{"encoder_arch": "vit", "model": "masked image model", "dataset": "histories of elementary cellular automata, time running down", "train_examples": 295000, "image_size": 48, "crop_scale_min": 1, "horizontal_flip": false, "color_jitter": 0.2, "method": "mae", "mask_ratio": 0.5, "loss": "mse", "encoder_norm": "layernorm", "encoder_norm_position": "pre", "encoder_activation": "silu", "encoder_mlp_ratio": 4, "encoder_head_dim": 64, "encoder_fused_qkv": true, "encoder_bias": "all", "encoder_qk_norm": true, "encoder_parallel_block": false, "encoder_inner_norm": false, "encoder_patch_size": [8, 8], "encoder_layers": 16, "encoder_width": 160, "encoder_positions": "learned", "decoder_width": 192, "norm_pix_loss": false, "decoder_layers": 2, "init": "torch_default", "residual_init": "none", "optimizer": "nadamw", "lr": 0.0015, "beta1": 0.9, "beta2": 0.99, "eps": 1e-08, "grad_clip": 0.5, "steps": 6000, "batch_size": 256, "epochs": 5.2, "lr_schedule": "cosine", "final_lr_fraction": 0.1, "warmup_steps": 180, "weight_decay": 0.2}
Rows from block 9 of the encoder of a small masked image model, named by matrix and row number. Rows with one number belong to one neuron. Each number is 50 + 12 x the weight over its row's rms, rounded and kept within 0 to 99. All counts start at 0.
Before each neuron's rows are labels from the 100 images, of 14848, where the neuron reaches its highest value: "strongest on" is what is common among them; "peak at" is the part of the image that holds the peak. Only what is clearly more common there than usual is listed. The data: histories of elementary cellular automata, time running down.
# fc1: MLP up (encoder.blocks.9.mlp.fc1.weight, 640x160), inputs 0-79
# fc2: MLP down (encoder.blocks.9.mlp.fc2.weight, 160x640, transposed), outputs 0-79

strongest on: 100 turns on
peak at: top right
fc1.312:56 52 37 59 42 31 39 33 34 36 48 44 42 52 57 67 24 32 37 61 56 57 35 69 36 53 74 44 43 74 46 40 52 39 41 62 71 48 47 64 60 34 52 42 83 44 43 56 50 65 26 41 51 67 62 51 46 55 72 48 38 38 42 44 49 54 58 56 47 44 51 48 63 34 49 50 43 39 49 53
fc2.312:34 64 52 50 71 60 33 55 70 58 44 77 45 55 49 45 51 32 63 36 39 61 48 40 50 55 51 64 63 52 55 47 64 32 53 50 15 52 27 46 49 65 54 45 58 54 49 32 32 50 61 58 27 54 56 51 41 42 47 39 43 17 53 48 29 74 67 35 38 40 58 46 50 40 59 61 64 29 37 51

strongest on: 001 turns on
peak at: bottom right
fc1.515:69 60 47 50 63 59 38 43 58 40 61 30 34 44 47 56 57 33 25 53 64 45 77 58 66 41 32 46 49 55 46 56 56 20 39 57 45 59 41 40 44 34 41 48 36 59 86 33 58 61 62 51 71 50 57 34 39 50 26 31 51 44 55 27 76 47 65 70 37 54 40 59 59 54 38 38 52 61 51 42
fc2.515:30 37 88 58 41 51 56 50 35 45 36 35 71 56 50 26 50 57 59 60 42 43 31 28 56 53 44 57 53 58 48 58 65 67 58 65 39 50 60 48 59 58 33 52 64 37 28 64 50 43 47 53 48 23 52 54 53 63 66 54 60 69 49 53 56 67 52 39 45 44 44 64 55 47 38 48 46 55 42 45

strongest on: 001 turns on; 011 turns on
peak at: middle right
fc1.132:49 49 51 63 63 34 63 37 58 71 37 26 51 47 54 53 41 80 44 58 64 46 60 51 44 40 67 33 47 45 64 49 66 37 47 41 42 37 52 29 61 43 47 45 63 71 45 26 61 49 42 43 54 48 47 51 29 39 59 31 55 49 41 47 29 56 53 49 25 56 41 73 59 56 73 62 26 54 35 53
fc2.132:43 56 69 60 47 52 58 46 49 35 70 51 39 45 40 60 56 59 36 44 44 74 44 40 50 50 40 37 54 58 37 53 66 38 49 57 52 72 79 36 30 32 47 48 54 61 53 61 39 39 53 36 66 36 44 70 47 61 49 52 50 54 52 35 57 99 49 34 37 61 72 63 56 48 38 33 60 51 46 35

strongest on: 000 turns on; 100 turns on; large cells
peak at: centre
fc1.103:45 49 69 61 13 43 70 77 35 65 57 43 53 66 35 28 26 50 48 53 61 24 56 55 57 64 61 38 59 60 50 59 60 49 72 42 56 49 58 49 57 46 46 57 60 74 48 67 58 59 30 41 52 51 40 68 58 51 58 57 47 23 66 51 63 56 55 38 33 57 63 57 70 42 55 55 39 60 30 54
fc2.103:53 51 32 42 61 64 55 34 54 41 49 71 63 64 49 63 65 51 56 54 53 51 48 47 49 29 41 60 53 46 26 59 29 54 37 62 40 49 43 61 60 36 75 52 41 19 59 27 41 54 44 52 36 63 59 40 74 42 44 65 59 56 49 30 53 61 49 37 72 56 57 44 15 45 58 50 67 60 50 52

strongest on: 100 turns on; 000 turns on
peak at: top right; top centre
fc1.437:46 62 56 62 46 39 45 50 53 38 48 35 36 72 59 36 60 69 58 37 50 58 46 62 51 56 53 48 43 35 69 27 63 51 35 32 82 51 50 53 41 52 53 44 73 69 47 37 65 66 40 39 57 76 56 45 55 50 37 51 49 13 56 20 59 52 50 61 26 56 49 49 63 56 58 52 47 73 26 67
fc2.437:42 47 36 47 49 71 61 52 46 57 75 62 65 49 49 48 57 60 59 59 67 50 56 44 64 49 52 52 51 52 52 57 44 47 66 56 32 40 62 52 51 35 68 51 73 38 64 53 30 38 51 52 55 46 37 37 50 38 55 54 37 45 36 43 23 64 51 42 48 61 54 61 37 48 34 59 40 40 64 35

strongest on: 000 turns on; large cells
peak at: middle left
fc1.538:53 65 56 57 57 46 41 57 51 64 37 28 57 46 56 54 45 71 41 55 28 54 46 45 66 54 46 39 78 41 57 53 55 62 37 43 63 60 53 57 75 40 40 40 40 64 68 45 38 65 45 46 49 42 45 48 40 50 63 34 69 32 37 42 49 48 57 57 40 45 58 58 62 42 50 83 39 49 62 50
fc2.538:44 36 51 55 59 59 50 22 45 40 64 57 56 50 63 45 64 60 43 51 68 56 38 57 44 41 42 58 55 53 56 46 52 60 50 62 32 63 54 53 48 65 54 56 51 37 44 32 54 44 52 60 66 38 67 74 65 56 56 59 60 63 51 33 26 46 51 39 61 51 34 48 33 49 61 26 54 58 40 59

strongest on: 000 turns on; 001 turns on
peak at: centre
fc1.508:30 70 60 48 49 46 32 41 56 45 47 55 58 57 67 43 50 54 24 61 46 46 44 56 72 66 33 51 74 26 59 74 63 40 47 51 57 45 38 73 42 51 70 46 54 62 59 51 52 45 50 73 50 59 54 47 21 41 38 48 59 37 34 64 58 54 47 48 53 39 47 58 46 54 58 58 58 41 68 48
fc2.508:56 29 59 32 57 64 52 41 36 66 54 68 56 23 57 55 61 36 60 45 58 26 56 45 44 46 26 47 33 66 49 52 34 72 39 48 28 62 79 61 46 60 38 52 49 38 55 37 69 43 47 46 44 70 48 73 49 65 51 44 37 62 54 32 53 44 33 48 61 47 51 40 48 52 56 41 69 52 41 60

strongest on: large cells
peak at: middle left
fc1.68:57 54 50 40 31 40 71 63 40 47 47 47 57 43 60 63 38 54 45 63 54 41 62 54 37 42 74 54 47 46 39 37 64 47 44 45 56 50 65 43 62 54 29 49 62 58 53 42 41 51 57 46 37 48 43 34 65 49 59 55 53 44 42 52 34 61 46 55 37 54 43 48 43 34 64 45 72 61 52 31
fc2.68:60 70 71 61 63 45 75 47 63 57 59 46 62 55 31 50 49 63 59 46 36 33 36 57 50 28 49 45 60 61 30 54 47 45 55 67 54 52 45 64 59 45 48 54 52 71 42 63 70 48 46 69 26 53 30 79 56 54 40 33 62 48 41 41 48 45 47 32 62 57 47 66 44 52 45 23 53 33 22 47

strongest on: 000 turns on
peak at: middle left
fc1.464:48 56 32 29 45 78 45 56 63 42 67 50 38 58 71 40 37 39 68 42 48 29 26 54 54 35 58 48 70 52 36 45 49 33 55 41 66 59 60 43 69 59 66 34 46 37 69 43 53 52 63 57 65 68 48 55 50 36 50 44 49 52 28 62 49 53 38 29 46 65 44 41 79 79 55 41 43 57 47 30
fc2.464:59 22 58 40 45 47 68 52 47 58 52 52 65 44 44 26 56 43 56 56 53 37 41 17 49 21 45 59 37 52 50 44 43 61 55 53 30 51 43 52 41 48 45 35 60 52 24 65 70 49 52 71 67 42 49 48 41 52 33 59 52 90 43 55 51 48 32 58 52 40 39 67 67 59 46 70 56 44 57 33

strongest on: 000 turns on; 100 turns on
peak at: centre
fc1.384:30 60 44 59 56 52 65 63 37 34 35 74 44 65 52 38 66 65 49 61 54 50 72 57 35 44 69 58 35 75 51 61 52 56 36 56 73 49 55 39 48 49 41 60 57 49 44 62 64 56 51 72 38 62 37 59 51 79 26 39 37 52 37 51 53 55 52 20 66 60 53 48 60 27 55 68 58 54 70 53
fc2.384:21 61 62 28 52 50 48 37 52 43 48 51 45 20 36 53 48 49 58 51 59 41 55 23 46 50 41 52 60 59 58 56 33 55 48 44 49 38 31 36 43 48 39 51 57 56 42 47 51 50 47 62 61 65 35 51 79 44 81 20 49 58 39 50 33 68 56 27 54 41 56 67 39 59 33 54 64 61 35 48

strongest on: 000 turns on
peak at: bottom left
fc1.357:37 45 44 64 52 33 53 31 40 44 45 53 30 48 62 46 40 65 58 50 44 57 53 68 43 39 44 27 62 59 46 61 66 40 49 61 73 44 58 47 34 36 54 62 46 28 28 46 54 53 44 47 26 62 53 37 44 60 35 51 36 63 45 36 53 51 51 19 59 30 64 56 56 35 48 47 45 31 58 35
fc2.357:21 63 46 38 24 55 37 52 55 35 60 64 40 37 33 43 40 68 68 63 38 35 42 32 39 32 51 50 59 45 65 55 67 41 46 38 52 65 39 51 34 58 54 53 28 58 47 28 25 67 45 50 51 69 53 56 58 40 49 42 33 70 49 52 48 37 57 53 43 23 44 65 46 49 41 62 49 37 47 46